Weights of a small self-supervised image encoder: trained on drawn small creatures on textured ground.
Rows from block 6 of a small self-supervised image encoder, named by matrix and row number. Rows with one number belong to one neuron. Each number is 128 + 24 x the weight over its row's rms, rounded and kept within 0 to 255. All counts start at 0.
After each neuron's rows are labels from the 100 images, of 14848, where the neuron reaches its highest value: "peak on" is the class under the peak; "strongest on" is what is common among them. Only what is clearly more common there than usual is listed. The data: drawn small creatures on textured ground.
# fc1: MLP up (model.blocks.6.mlp.fc1.weight, 384x96), inputs 0-95
# fc2: MLP down (model.blocks.6.mlp.fc2.weight, 96x384, transposed), outputs 0-95

fc1.219 [ 70 164  86 124 105 113  93 102 117 127 123 134 138 135 108 106 132  85 156  81 133  93 118 139 113 140 108  80 134 126 109 157 114 122 138 123  90 142 124 140 143 102 159 168 169 141  92 155 114 112  86 143 119 125 110 116 119 141 138 139 114 124  98 142 162 161 123 126 164  98 154 113 100 126  72 116 155 155 100 115  85 113  83 130 115 114  95 125 104 124 144 143 118  97 112 148]
fc2.219 [163 135 100 133  93 155 152 156 132 171 128 143 121 108 159 138 151 137 127 165 133 147 153 144 123 110 112 176 179 124 197 121  98 116 109 151 102 109 102 147 157 105 136 133 140 130 140 173 153 147 140 110 154 151  84 124 149 115 133 111  96 141 125 144 123 109 127 118 177 146 129 122 139 117 149 159 160 116  87  79 177 117 169 151 151 126 122 117 153 134 115 108 125 130 103 154]
peak on: body
strongest on: small

fc1.64 [121 155 118 116 121 143 110 160 109 106 124 105  84 104  93  93 135 168 118 112 138 117 125 109  87 141 174 159 137 150 110 107 104 131 133 148 123 133 144  88  95 153 103 130 172 142 168 156 104  80 139 141 105 142 112 164 130 123 107 149 105  95  95 125 129  91 147 114 139 122 160 122 116 121 144 100 151 121 147 179 144 135 182 138 139 178 133 171  90 130 128 106 126 100 123 146]
fc2.64 [107 131 102 132 111 162 128 108 136 135 129 123 115 131 107 132 116 152 123  81 179 143 105 134 146 105 119 120 189 122  72 108 164 161 122 102 129 117 135  96 116 134 115 107 117 114 155 138 124 127 142 127 131 132 134 149 138 127 137 126 114 152 121 131 131 127 177 140 133 127 153 122 138 114 152 144 161 108 122 157 255  90 150 115 116 136 102 129 148 133 129  96 143 140 102 134]
peak on: body
strongest on: snake

fc1.372 [131 161 109 157 137 112 115 156 107  81 165 149 125 129 104 128 149 154 128  86 137 128 101 107 139 164  86 106  82 119 144 136 131 150 141 125 105 121 121 156  93 119 117 116 169  98 118 122 135  98 114 118 143 139 155 142 115 108 146 138  97 134 107 126 131 103 156 130 170 138 171 100  51 123 150 129 175 108 143 114 117 138 115 165 130 128 131 188 138 105 105 142 105 169 124 157]
fc2.372 [139  98 112 104 181 135 144 146 118 161 132 127 106 120 150  98 139 150 143 107  70  96 106 140 135 157 115  99  97 121 125 127 125 161 135 120  99 106 152 139 107 167 101 143 111 140 144 108 128 129 118 121 124 156 116 122 151 168 123 140  83 191 110  94 129 157 131 142 110  88 155 103  99 119 120 167  99 154 137 128 164 136 141 114 152 122 102 171 124 181 132 119 156  85 148 142]
peak on: body
strongest on: small; butterfly; white; colour: yellow

fc1.279 [134  89 160 162 128 139 166  92 114 127 141 136 126 144  95 157 105 111 147 144  94 126 105  97 125 136  80 149  56 135  85 135 125 147 133 166 126 167 120 113 140 148 124 119 106 135 140 117 136 116 167  95 105 187 118 150 116  94 139 110 113 112 172 142 150  94 127 106 136 141 136 139 143 109 117 103 150 171 140 138 113 143  90 134 131  90 112 120 142  84 134 139 154  89 117 107]
fc2.279 [ 85 160 139 127 102  92 104  97 138 125  96 131 154 102 177 189 121 157 193 156 120  98 118 133 120 143 121 133 126 138  91 131 112 138 100 128  92 118 122 131 123 154 168 136 120 121 164 115 133 157 123 132 108 105 134 121 139 111 138 136 137 179 150 116 140 171 127 147 111 142 117 120 124 127 100 121 126 158 112 127 216 133 131 131 115 118 113 156 108 136 133 139 176 115 166 147]
peak on: limb or head
strongest on: butterfly; snail

fc1.106 [106 134  95 112  97 137 108 109 123  78 123 124 131 115 103  97  99 109 147 147 170  83 162 124  77 138 124 119  88 133 131 123 104 165 161 149 111 151 142 145 109 132 130 117 134 141 121 122 168 102 118 135 110 135 105 160 135  97 148 124 135 109 112 147 115 138 150 119 104 147 125 123  78  95 118 117  81 102  86 126 108  96 122 214 120 104 130 131  98  92 120 111 153 115 106 129]
fc2.106 [141 177  71 114 150 139  92 140 157 120 146 133 199 117 113 127 102 117 125 145  89 140 145 154 129  87 119 135 161 114 114 120 109 133 142  93  78 123 124 140 116 110 156 130 136 142 143 122 106 126 150  60 144 138 164 138 108 130 132 111 111 131 158 139 127 126 152 108 135  98 177 145 139  89 156 128 118 107 140  83  92 156 126 157 182 115 119 139 140 136 144 130 148 108 150 142]
peak on: body
strongest on: large; red

fc1.306 [107 149  74 106 129 155 166 110  88  89 129 128  67 103 148 110 123 136 135 109 145 106  93  80 127  57 124 134 110 128 104 159 133  75 141 142 132 143 142 123 123 108 134 152 106 145 106  91 119 137  93 141 131  98 155 107 109  93 125 139 150 113 162 117 135 130 129 115 115 106 126  91  94 104 113 131 112 168  98  97 107 133 117 162 112 129 149  98 125 137 146 124 111  94 113 156]
fc2.306 [128 118 123 124 113  97 105 123 152 112 150 128 137 119 132 134 121 117 144 152 161 109 147 137  97 140  96 121 112 159 154 107 163 119 169 114  96 110 151 118 128 121 159 148 128 136 106 132 151 138 122 119 108 119 149 160  76 127 129 132  83 151 142 180 122 123 138 179 107 149 119 140 177 161 154 133 162 149 176 112  34 104 143  93 156 121 102 109 120 105 148 144 128 130 144 123]
peak on: body
strongest on: large; crab

fc1.54 [130 105 132 137 148  82 164 146  75 182 139 132 172 129 134 135  87 128 178 123 132 128 128  99 100 138 128 137  85 158 112 117 109 113 103 115 108 135 119 125 152 156 103 136 126 129 106 134 148 115 148 101 107 119 129 125  91  56 137 144 134 160 122 156 116 146 134 140 128 129 111 119 147 132 140 114 118 123 125 152  74 105 143 101  78 147 158  92 125 102  65  90 119 116 124 124]
fc2.54 [117  96 176 123  89  93  93 117 117  90  95 132 122 166 108 141 158 145 132 111 136 138 139 124 173 136  86 112 110 146  95  96 119 132 109 127  93 130 133 134 149 108 107 119 149 154 128 114 151 129 120 148 132 107 114 139 120 132 110 156 108 101 113 114 114 123 118 150 152 120 126 137 121 125 107 136 135 105 123  85 255 135 122 147 122 134 138 114 134 130 123 148 112 113 135 140]
peak on: limb or head
strongest on: butterfly; plain

fc1.305 [122  55 168 120 141 124 135 128 133 111 111 159 148 125 130 124 139 150 116 112  91 144 141 173 184 122 179 139 176 118  95 153 133 103 133 130 123  86 143 113 142 150 126 121 144 111  95 110 130 141 130 161 156 146 144 121 140 159 153 108  98 125  79 111 133  95 145 112 130 104 107 169 133  96 165 142 164 129 147 134 158 152 174 117 162 112 110 116 131 151 137 124 148 154 104 153]
fc2.305 [121  97 132 125 131 144 136 144  93 146 109 178 108 142 162 117 146 151 113 143 123  80 133 122 120 178 159 165 169 154  89 169 121  97 106 142 118 103 102 123 135 152 107 102 109 121 137  97  88  77 125 122  97 147 162 145 132 147 134 151 125 130 107 154 136  95 125 120 124  86 146  88 108 149  86 148 143 155 129 142 143 162 112 157 134 126 110 129 112 102 161 113 103  90 104 160]
peak on: limb or head
strongest on: snake; grey

fc1.87 [115 158 118 112 109 112  98 111 110 101 152 139 106 108 145 134 139  99 106  94 112 121 129 162 101 151 126  97  89  98 134 113 121 161 136 134 138 110 139  90 128 137 125 106 109 140 139 127 187  92 147 137 110 122 128 133 155 133 104 131  87 111  78 134 142 129 112 154 130 102 131 101  83  79  67  98 129 134 132 100 101 135  99 133 116  98 106  96 114 144 127  97 115 203 145 141]
fc2.87 [119 121 147 131 129 179 109  96 153 114 139 116 122 121 202 134 151 117 106 147  93 162 150 139 132  91 184 160 132 124 139 109 125  98 142 136 149 164 108 153 108 107 123 101 139 130 166 151 126 116 106 117 155 145 153 139 169 131 114 111 143 102 135 168 114 128 149 119 152 122 134 114 133  87 132 114 144 117 129 120  34 113 117 153 183  99 128 113 136 125 119 127 131 132 152 135]
peak on: body
strongest on: butterfly

fc1.348 [131 125 117 101  85 107 112 120 115 138 120 130 115 139  75 134  89 104  79 112 121 140  88 151 103 103 113 115  79 154 144 112 119 158 152 141 122 152 138 131 153 139 113 128 110 130 122 110 107 128 103 155 145 158 105  87 104 114 101 150 128 129  72  66 149 122  84 138 112 104 127 127  98 120 117  75 144  81 130 148 107 111 163 125 120 134 123 110 126 146 160 106 166  93 107 115]
fc2.348 [118 143 117 168 130 110  95 102 144 166 110 121 157 158 136 112  99 172  89  97  70 101 139 150 123 163 126 126  92 130 115 131 155 135 107 113 101 135 124 121 123  86 151 149 161 122 129 150 175 127 120 131 109 115 160 153 110 163 130 130 109 132 111  93 120 112 131 143 152 106 125 111 139 150 114 188 109 125 123 145 206 123 123 129 149 159 108 124 113 135 130 125 165 110 100 172]
peak on: body
strongest on: scaly; pink

fc1.312 [111 194 116 137  62 102 113 127  92 119 137 134  80 119  91 117 104 100 105 126 125 146 101 104 118 136 124 123 129 117 120 143 139 151 122  93 129 118 131 109 144 156 136 135 150 137  86 153 106 114 109 127 152 122 151 114  93 121 140 139 148 126  69 106 108 150  90 124 144  95 141 119 156 110 115 118 151  98  86 111 110  71 135  95 127 138 115 169 122 141  91  77 158 134 106 133]
fc2.312 [131 109 126 100 103  91 107 120 114 129 118 124 133 162 126 137 150 216 118 155 176 133 156 139 165 141 105 140 137 165 108 140  94 121  80 158 127 134 120 129 169  98  91 160 133  95 165 123 119 145 152 128 141 101 145 140 123 147 111 118  93 114  73 148 100 130 121 168 156 135 112 131 110  92 168 137 148 149 133 157 162 127 174 127 141 141 142 114 146 122 128 133 124 134 107 139]
peak on: body
strongest on: scaly; small; pink